{
  "gain_aug_db": 6,
  "widths": [128, 256, 512, 1024],
  "lr": 0.0044,
  "eps": 1e-08,
  "merge_dims": true
}
Rows from block 6 of a small sound classifier, named by matrix and row number. Each number is 128 + 24 x the weight over its row's rms, rounded and kept within 0 to 255. All counts start at 0. Numbers have three digits each.
After each channel's rows are labels from the 100 clips, of 14976, where the channel reaches its highest value: "strongest on" is what is common among them. Only what is clearly more common there than usual is listed. The data: simulated sounds of rotating machines with and without faults. In brackets: how many of the 100.
# r30: branch 2 reduce pointwise conv (model.blocks.6.r3.0.weight, 128x512x1x1), inputs 256-383

r30.43:083105092125129125135159096114130151151137124132090124135159141133097128117138106100134127099100109121148149136146126132128134153135108146113131147117115109123099097128180123129176111143121146112130115109132118114108115139113108125128136120127104131132113135143121147107128113141119102126147125141104112114121142122105107098128115123138127119131147100125120108134070118141113113151142
strongest on: state: faulty (100); squeal (56); speed flutter (41)

r30.114:136151109162091141117140143149152143156116135123135100144114111116119128127125156123157128118105148173138132148126104167148141128172125098129095132127138086107109118120115109097106107139110094091129109139119179122138123117091128143155147136135107118144110113112123108139127113098143114128120102134119133133122131133118140128127150111113155126128120116107127136097124137136121146144121
strongest on: state: normal (77); piston engine (68)

r30.27:177156163113151147135123177113092147179124137093113166125121116113146115127111124110079121121119133160158118124151122133121128114179133079088107154140169102089110097143174142118152116094146170121112132153162144131169132138150172125104193108123094143123107103117094145142118116160104125164140139129097121132157133162125128116108122142126100165122141098134115132165123132138129175130127
strongest on: state: faulty (100); rattle (72); squeal (48); bearing knock (37)

r30.2:125089198156116104116121122128114159138123090107102121121151127173127100104120109128145095110148139161136115070103090109110148091140112151129160135115133128106086105113155107145147127125121181119118126134131142150119130117141131126124146122143134141113118117098154108148123145122145130144093133125111105135130109138120132133095135119130138114133140152108109122141096104073143134124129
strongest on: state: faulty (100); bearing knock (76); squeal (41); machine: pump (30)

r30.45:120104121109127128131123123133148144141138108119148142169121155118127170132125147130098124137133128120136121120150121108148180142114110130121127115132134143132104193109136097127094151130134163123142108126114109131146147169113158151109110125158122170087110091139129143114133114126137113132147145131111114171122141138119131148137132169126111115137126117116101128121129116148125096128147
strongest on: electric motor (99); state: normal (99)

r30.113:137124176164131139144112141102102092180108104106105128113120159121135132115149115119137129129123119115082108075092122112076138107132082103106111144124169107105134110108172157134150110106133130138143161150138148122110122131153135118135172142110146137141116141135104109143143110162125167151097114118117131095148123147123136090124162122114120174134143153116131119134075111149107169118145
strongest on: state: faulty (100); imbalance (65); bearing knock (36); rattle (35)

r30.12:115138135117147134131171120136125117108130151147121123192112118102107151139123116104114108131136157111146126127177156134088134119108120132108159123143140160153145137134088131166127103126114157112129148135124101141121149160163140142125125158174126161101139136133110107133137108134155134150095123120130171140148140129102115119121143143109098131101139086123118120131087123122111121123135
strongest on: electric motor (100); state: normal (96)

r30.112:165129149146124089157163128118119136170163131195141058137143149114112135159201162142106125148129110159102116132122154131118105119132129095128137151142086131126142120145171121124100128114089105119135151158143147132116141158142139161172170101128104129195157128132112166109115123131090114156153146152145141141113110111161110130128167160134101107120167106117136140129101137161116196162156
strongest on: state: faulty (100); bearing knock (86); grinding (48); rattle (42)

r30.91:115109132135100156147131124127111126144106119140134140184120159097127155125144097121124127134142143099133166085104099117121134068153114159137177143151160083127165115128117130157121156160140169124123106137085145140140136122125135149150146128136111166128102119088112120117139162112127100138125151126104165137150126117090152131142137114163152108163126079103109137135072129132111145146123
strongest on: state: normal (93); electric motor (62)

r30.70:150139093120153140138130120126100139121106127167110098198066153145137163138096202128108107109130136168155075127117106121169135121108096133115165121139144140132133122144126134165121136155098129099145151121140115131141129168145152138138126128169145146118118156122135131144152114153175127131107125106131161130130124130093159120142113143120097127106145129123120131085127122115109150092152
strongest on: state: faulty (100); rattle (91)

r30.121:114146150128118126168115161107136113148126123126130131115087143095110169126156113178133149152101182142107148103106129103154188117117119132105190113134114101130157121145144140142142146184143138134142142148154107130125164183147128158145106085186119139132117124122095123129140152085107127148123128158099151117161113116089144136138136155154150144115138149095127119155139138137125130123133
strongest on: state: normal (100); electric motor (99)

r30.44:173139161116133149136060145138126131145107137111098152125142146114141145112116105143096140118122146160139097124120141138140152164174133073118121122130145129112133094096148145119142149138142157148136145122122121093150117140144152101127135097108114135097087115111082132140101141132109149103150116134115100146110129120123137143138093140134116151136115086117123116135138139117142102125094
strongest on: state: faulty (100); rattle (77); bearing knock (70)

r30.39:126095124135087132136128119098109122135130137135103089098156093142168147150119153233147126155124186131149157137125141134173156114130090094118176128088126145150142106142174138153152190163116124132148122125121120138138191125133098123112106144141103136111127152118094117084147118120105109123134131137099120117135157110099101143120120164155113142114119132140110149157142140109098108153140
strongest on: state: normal (100); electric motor (99)

r30.73:138114129102126129162147121134075147163116081169131099103137139132121116125158175109188133127127135105095165121117142150119164127159130094121132134137164111156127130099136121083178104119136122106124138138147117104112140116108087137140134125146100112146136091124127152087119157131111067132147125119130147146084135086136124148099142140122118103138122098172114132147110156108136139133130
strongest on: state: normal (91); text has "fault" (91); pump (58)

r30.126:107146141100149151094102124086143135141121129107080101093090098131170102166104146126177142122112185153139132115128153144172135151130172107103097119103143123120138092104122110109127149130129109135138103127138105111142143127096098115110139124143114115115140106120138140127149126133128104114135113156130136118128121116127146151125124145128117144129111145142150123079186149123122120136143
strongest on: state: normal (99); electric motor (97)

r30.49:090127111111141078094130138148154156101121097104114132078114111115128119144130101099173153146082136119145136126120148164148159103158183125136082084125144087146127127136148137111132150097117129120119104171154094109131153140109103101136147098122134143096157095146144140104122167138123099139094120134151104148101144106146119118148150141160120105104141140145135142146124127084149131143135
strongest on: state: normal (95); text has "fault" (95); pump (61); machine: piston engine (34)

r30.17:120109123154098143107133134094108129132099114127091112106154107132164132129102093126149122103151124164162127140132144111144109161137101132128138121089134152176099086112165161144133140151133114122121136108105110154147137100151102123132128136146125116096155131138158127130133148134143116114123139135148131115105123125133118149146127127132126132140100118142147117128144122147142111147124
strongest on: electric motor (100); state: normal (99)

r30.53:149106148105155101137106134111131143117131102097131128113115162086114135148119106180114156148147142117090149110118121133145162114125121124123116111091131071094164119113189108126161153138143094170160124105150133104145146132105116169121091123161146178071092104141102121096129125143121116085125165139148137126139135097095169160143110150136136135149064147155145107150154115122139121103098
strongest on: state: normal (99); electric motor (60)

r30.127:165131171134148145168159136103086147182136108140167082153169138104126147139138119139098126161130142164120122115082132127152114143129115091119116160135148094143131099141190117118114121116110124156108132157148142159109120111152119130168140139124090092136131119169106142126097119101094085186135122099163118101117132123155100109127153130116109102117150111152145126125098108146124154149110
strongest on: state: faulty (100); grinding (49); bearing knock (47); squeal (44)

r30.59:096104096106095126102069126161136156147096127142126113151114079160104138120138144089159124123114149112120124102166114125136134120145074171151146096127135101119173178116094123098097122121119149130142110128138151127122110118092086116157120113117167109129154132129125134136128138141105141128133141117137107134128106107161131140129150111114153113137147122152111118137157127127107115132110
strongest on: state: faulty (100); squeal (96)

r30.82:094132124148117171117143133161145141117131109123159114145126132118078130124122148115138118147108139102157115145133138124123101158163161063119116109130131071127129117128151126102090092140118101135106110128114137129102116111109119165123122103136100156126121144127123078130124124093151121092099124147120121106126120119143141121135119090133158163175144080119161188130130127111162119102109
strongest on: state: normal (79); piston engine (77)

r30.107:125112150167095098120154150092114162170115114140139117138141144143130174162144156169152132125110172141155120151109129084212171118125120135123108101159102084114126125152151128085119160154146138118105139142126134153158158135118098132121081141158128136105127134105096126120153103094125130126112113132085147119155126114114121140129118175118108143138114138128097095116139118124132113133151
strongest on: state: normal (100); electric motor (99)

r30.97:126110106142085104147152080087106134122133099113112090112116158141122137131136118120145085116087097159130155128119094112124150109067101128106152133106121125132107072158141087127131056136103147083127129111100121119101134136130120107127108163170149110111152134152133135115149096115139132123155114136112117129159093146117125104119103129111143105128114131149119096146148092116129134140099
strongest on: state: faulty (100); squeal (60); bearing knock (36); rattle (34)

r30.32:096114116144120144138130152073069113138125136114130107130160183158188137171140138185162140126140160148141128153107126160204145124101101084107120133116153102133102107142168102143171178212076118138145118119151076140128168139128096138140111135165157139086155130113111153132134130102115140128119115121119102133141116104095154140139110177113111167138121127153105107154143095132120124127144
strongest on: state: normal (100); electric motor (99)

r30.72:114144119088106125139094113125201133112134147117125145119125126121081096121118102121077107114136122117108112163153144085151098133147153141156105154137120127146145105111118172135136143138124144163103131114107124116143107114113147124130161098120166136133131116091189117152116100113137157131138110124124123106147140154140132131128120112156140119133118170138123123120125127117121109111107
strongest on: state: faulty (97); imbalance (84); gearbox (38)

r30.108:101132103084160155133105118167137129106095133100124122127165108131151122127138124107107127134124143164103112102108114123129135160145116113158125071115140171122136084123113125130075149128134157197134116099135115120149095140128098087158104119108111133088115135142133121143109139137118142143124140121145105125151096102157105138127123157120136146109141110162140140161135102099102102108116
strongest on: state: faulty (100); bearing knock (88); rattle (51); machine: conveyor (32)

r30.116:114116127155113110125137128104102111121122125147140110100150143140145144139139134143146131140126114108116148143166125142136138097120099131117145124134132151162120121156139123162122154158143147121161144110136111169135146155117125163104105102111123151080101138112134134146091136127122120148143147158100190139144147118108119162142123165138114154122140103084115136155152119077115150116161
strongest on: electric motor (100); state: normal (100)

r30.40:112130089125116161122121146106128102136134102154136062148152139136134179107160125155117095140139165105129124131082118099178153100133123117150188133101131149126169136160146124164087160165123154130136134136155137110141141122154135131113152143164111152137098135113111147155124123120084126151142118129103137104124116130096141144146107135145110108109116144087122135166155176118124129131131
strongest on: electric motor (100); state: normal (100)

r30.98:105107120162084108131146133077089164171089081120131143081135154167131150115146168127160130127150144161121147083148126105196154092149117145134152122131118108157097086146155129139143108155152185077149121138130120163146159141119079143124124147153142127137119108128130132102180122156102109146159103170121155144132141120110098136173138137132131116142123120126116117115092147129122160148159
strongest on: electric motor (100); state: normal (100)

r30.54:118133142157114117123150135153138153150118120113096113081139107122144156122115140118126114134118116121142139137145135120092143136184130120165114131141129094105103129104130126099125094161132103156114125117099159104111103141111140139125135134108127118133125132136155119115130138144137133114149132136131120134118123119137150139141146089117171165154119096118122122082105143116140134136118
strongest on: state: normal (76); piston engine (69)

r30.80:127112114067168169099072112137175136134094113104109126120136143114117107154125091075109124106113105149096086154130097146060136126134127134125092101102143128085113120110115117151105126110168141106160114100168100119139138144154121135116131078130105145139089115120107145124115116129125154138134139087107115143093143106083095148175115170152098084099121083139117094167108123112094107110158
strongest on: state: normal (85); text has "fault" (85); text has "room" (68); compressor (53)

r30.31:113154151152113141133130123105114104121118112137138145140138123157160145130156125132126160136137140124098127122131174136159140107127118107127174112096120134137130119126107132147151182151142139144138128153108124152119156144151132150117093122122103141105119143155126121126106135138130124153134160121125171130129117144078146136126118179163089103116141120093127150156148174110102104161137
strongest on: electric motor (100); state: normal (100)

r30.37:105087092125114124153159134117141111169127095134126129153151151129083114107147117116119107132099129096110160133149107121152139146130126138124109133112145108084103153115169100127172113144125124121129108112121123133112151135103144141133140122134083124127121101121131112105115117100143097132112108135119115134131139161136129121126114111145122114136128115117152107148078126145172133122165
strongest on: state: faulty (100); bearing knock (65); squeal (55); rattle (35)

r30.18:118124103130142173139130132114128143105106149119122104114121146086128125109130105070128118117129148075080148117156170147086087101125111102109152103145120130091124095090109132142118101132131139081161130122136135112102124122158126130129114129123091126125082125139126119135133117128135136126134112124156148145123111072055164159157107112133089145098114105112154136122149163123111110117145
strongest on: state: normal (96); electric motor (80)

r30.77:107104175189186127146124096129111144167134097128156076086191132148168128132151129124162123128128127145145133098114151140153126142124127160139134105097118129095139146120164121109110149149115129187119157125119117136101116127119101090144113104091155095128102179143134125154101138111147150158109133117130088137124120131129140122103142150111141164120148158121115131120140078159124128120135
strongest on: state: faulty (100); air leak (69); pump (64)

r30.79:138146160105096125126119130107119136142096111147131150122119126121116125138159084197162128166147161085139207126139103128154147117180146126143168100140118056099128111117148134123153153149148110095153102125128109096128132133092115118140114124154128156120134119131126117110147122150122081106106119143115114128105147099164121159140148110146108100129099116160150121100130141121144105127133
strongest on: state: normal (84); piston engine (54)

r30.61:146135183161119119128159112126124190143127101119103118159140139169134093121105130111096159128078117162165140110145093097106144138132068117114121132119127112133154143124141121119133094127119135105128134143157120137122122129107141126113146120140118119116130118091142125121144124116124113124121138138111141142125122109119134151148104132162162087144151108144115121115097114141131124128151
strongest on: state: faulty (100); imbalance (57); rattle (55); gearbox (36)

r30.11:108108152160081132136113143103144128122118138154095112125157087134178165119162138163150120147128144142138143133131156135158182122155120117113179134136126133182149107142125134130111111139106141108153160150101144122135134160159101121133133148144108129122118104111127092088131135157092105137145135135166179143107117110125094126142156117139126133125123117094097126139140150099135128157110
strongest on: electric motor (100); state: normal (100)

r30.60:127107146062143096137163112131121118136158113152187152133135162136116103138134098125101144154147132150101122141120159136110145137126180132114135138127123131126097185139150104134112129128170114120121141146120132181154097100135099147139144158098098116107147137147109128113134122100113107166114136106176124113111119094182106136121168127091147113122140111135157125145127127127163172122115
strongest on: state: faulty (99); rattle (96); turbine (42)

r30.68:103110125092104142173129139131064112121142164165100142140143121131100156123118135100131120115107130126107169139121110134144099139118139155131127120131162085148156147123157114095144111099136125101133109138148122104141106155130135130131130140096106129159103112113090115155111129124101169124138120132126144143134131104126134131126118120126162124126143109107108133129164140183113140140134
strongest on: state: faulty (97); imbalance (81); gearbox (37)

r30.55:109129147125143148171130111116112145161106125137141134123130124169135113151119110125199137134188103118129181104136154102200171107125098109111193145138164116132102095150134129129141174161125162083160121114136109116100153131115094139111123131154137144125134103126127115126150138150101122163112129146147181129111111098140118112163120123142131126122101073137123119138179166144135173133139
strongest on: state: normal (100); electric motor (99)

r30.86:099120116109119133103129151100142104075130124138084126147093114151145123152121115150167129123149128118090137146137114130158167140130145062121136124129106135148156106137067140146122165162090105132148104122112103102123155126119155132101141153152110157117103126110099135107132113148151136138128101114133107161124117095106106167114124150129080143087103102102125125097140137120121136137136
strongest on: electric motor (100); state: normal (100)

r30.58:125107122127141146117139121135166106114138080162170111118133203121148145157167093124129103100098122106109091139086127171124110110137125125123114118094138094136085130151113119139146154146108111098163139108178148092146147175132117128146129154138135164148139128135110142138135131116123114112151135164105129169121149087105123130168148173143132121113129113142102116125122153132103109158157
strongest on: reverberation (81); text has "room" (81); text has "reverberant" (81); state: normal (79)

r30.83:124149152104171159116156118139141147133109135089115147119107106070150145111126147131103151134122157144166097110091118164144127142126130144122144136143138103147082127113156121150135149114153124144131106119114110112166124162136166152144135147103110129107106107121122144135119143120116095133167157129124129152163118119129137105145096171116119106116120123134154123132160145120148141145118
strongest on: state: faulty (100); rattle (84); bearing knock (58)

r30.28:112106136095103125148128150090085142083099136149135136127088106148099104121109141115159127119131113170121176148123132080161181148161140117106163124154096137110169104113127130128105141148184129117136128109095140116141147102134096149103155102152151142125108136133098113123136086106120082130128108144121151122147108150108119161109102133112086092126088120138164144106165143128117126125125
strongest on: state: normal (100); electric motor (95)

r30.69:125106131126135089132096123139139147158096148112094130096101122081132141164100155128123089114110131136148158140081120091153121130108151136151124145112139127121136122143160123118139156166126100119126103112135136110157119121119089132129146125130131153141130106129128138141169117095086114122129104146131146105123115122123129158148137155142154085146129126157115103157169135133088111115143
strongest on: electric motor (100); state: normal (100)

r30.96:124124086127100152112127115130152127131110120107116122112120145108128084131125081138083094100110135124099114128138123118099127113123164099137166149133136139161153130103118148184117129130156128129134099120123138129119125139127130127132118107138126127148124111122133131127144093126144123119155098146104137122138136132135160137122129106136165079117112105097095107129125177122136122143116
strongest on: state: faulty (96); imbalance (86); gearbox (36)

r30.33:160122166164109120119117076122113149164118070086119167130126125133149111121117123138113065128118097174162129115145110112134140127119104166105098141100153103093089180150161108077148114138147150135141109154114135170116152120112165159114153138143128122127134097144170123086162142154143126145116124129133151085114144139126127114125149113141152128151141114114138129163099141105155164128121
strongest on: state: faulty (100); rattle (82); imbalance (39)

r30.118:128105107105134159087107135128116101135132137160121118126127168114101133136130069099100125113082135124099102128096128157087105156124164112127113132155140109134112112101139154126147145128146087116153130104159142089106141132123103132145130131127087138148108136106112131117129115133103132151136115119141127146120125097108144162138128149136127138149120089141139137141152143144109097157146
strongest on: state: faulty (97); imbalance (80); gearbox (33); electric motor (33)

r30.115:122107134110109157107078133111119124113112149082097115083110112114174074137054091132117113131128178139140103163129098114128119122159139084118076132134145094117107112077117113127141167131105116154149114088139153151127129143136100138102118163104101128101085133134111128106131131117128120125154147116115128154121126097092122152140101147130123137129115151120165116117190115077103104133138
strongest on: state: normal (100); electric motor (99)

r30.7:133119151088135101165176099136119130130164163140146087119111103137079159136118137077106139152133066169114148149131095123093131129135174106144133168164099131154121146113154101123115114091107143111158138149090110159128126109103115161128136103119108142140120155153124130123130115082105106145149138141159166128109122120169129121153116137136105096112147077141180166079137120113161170148120
strongest on: state: faulty (100); rattle (88); turbine (34)

r30.1:204161163111121131116121119135103139117128135128126142124108114059109141099106090138102123165114154138128098091089111140138125140162137105119141166126177105145088096149146146141163103130164134142150144111134123106148123132151185138134127173109115149126067112136102118140106123116128127102160144143147125122131103149110165111142133136110108106119123126106131116092102145110146113124134
strongest on: state: faulty (100); rattle (89); turbine (36)

r30.65:118107083111156134147109152168176120138109140113150165115120117124147106147127098102103127099111135123098133180123107126091103112129150129121085101089153153078122134108122100163114134110131126075123107105176102118115152129161106136115134094128086167141093139146126136126134111149136167131140149120121119136118125082094141162153102174148105137109137056148113148128134162163085104124139
strongest on: state: normal (89); text has "fault" (89); text has "room" (72); compressor (67)

r30.38:127111123137091131128151159113103156112106109118129112078124163117136095138082111129113129108135135160154137143118119118142112124138108130121131143111123130139106112119148151126129138160155139094119144106099123155122159105131118120123120121172170126100133126150163130170137124113137178108132121136140144148121114108145132137127145139136141126136122133141132100121164108155133113145156
strongest on: state: normal (99); electric motor (97)

r30.4:139144124163102149108133145164147141166109147117134110163111136102129122121126115140155114128123151170140137143130133158117117135165126092128109138161157079115105108125132130113119126155139109104117128123127162142117107120116126135156154142136115122143117122111130119125131117123141106137131126136111109134127130139136161108116136100108177145159120148121104116106087141130134126121111
strongest on: state: normal (81); piston engine (72)

r30.52:138107156119101125168142134113152165123155114185140079128114125061133123134170158151125112137099092108092114138114163131129124120157119082145135099149114152133158115123105114138101146129113098095148111143158137098120115163137152155141132102121117166166126083140128135113127145114098151126138124141143114178105121084099128197147147141156116111120159083139108159122151117131091124146130
strongest on: state: normal (82); reverberation (76); text has "room" (76); text has "reverberant" (76)

r30.120:112121150093114162141117156091115109127147138150092118117163088155088153135127131094119125161133127134120178131129139101136129161132107144150173109160142113150162111143173140128094136151148128140133146148127142104105120119140106150122121123098131132131120116119104125155116148120127138124140137137124143127109117154106144136159126138157107126124125130140129137156155161099116132143117
strongest on: state: faulty (100); imbalance (73); rattle (46); grinding (32)

r30.94:127108125147091104143107141099153089123152129133125123174132141105129142164109164151087103144122166123147096191116085120140155101129125109114120150137120089118151116115132067134129165144091146125125137111146113130150133135105131126108124147102121137122080120133119143148125118125108095116127147122119148148099125099119128143140127136140112126123129117134114120104171095120106091110119
strongest on: electric motor (100); state: normal (99)

r30.13:125143142085139122117102128094110141095124124115094114101132138151184093185164121176126127107157151127145109130130147193185178148170092104103138134080139142134166085141139115148140167151134101161133110121120093146133171135130118116122130142157146126080143094134138159105136101153101095122153099107148121146127126130110072128132113132133120117113123143145109130136125132130128116141145
strongest on: state: normal (100); electric motor (99)

r30.87:115103154107123114154114123119134099145111107118111147134078135124089128139088142149123139116129147123092119104114132055111129104088099088141158102129133125112148102161150148113113132145128110137124176104135138129105144133149168148137128134126119121145135139126151117153156119159144159112115111117109129109144131200134172103109143123133136212140127176090139109155158130137117119120116
strongest on: state: faulty (100); imbalance (65); gearbox (46); bearing knock (41)

r30.63:196117159146160140147163136097112133151145113171136098165161148124115130114183141153106123155130121182117122123094158132103123102146125084110117126124105131137133101126179124159111115130102115112146157185152163155123129131174156146173160112140101138172135129146108132128101124143120130175140143128153110133140111123150119141137172142171103129129183131143134142128096120151101194136134
strongest on: state: faulty (100); bearing knock (61); grinding (56); rattle (50)

r30.21:094118105139133146105140158113096130145132166108107119116114152121154136138102091138139128087097149128150108114089125080146137130123127110129136131116149090166128111126136141071113154116110145138105110119101152139091136134109138135137137108134151119109135141105132096122132127163128134126118134134108162149127134114129148128130125115112130147138120143158137128142157111142122117113131
strongest on: state: faulty (98); imbalance (84); gearbox (33)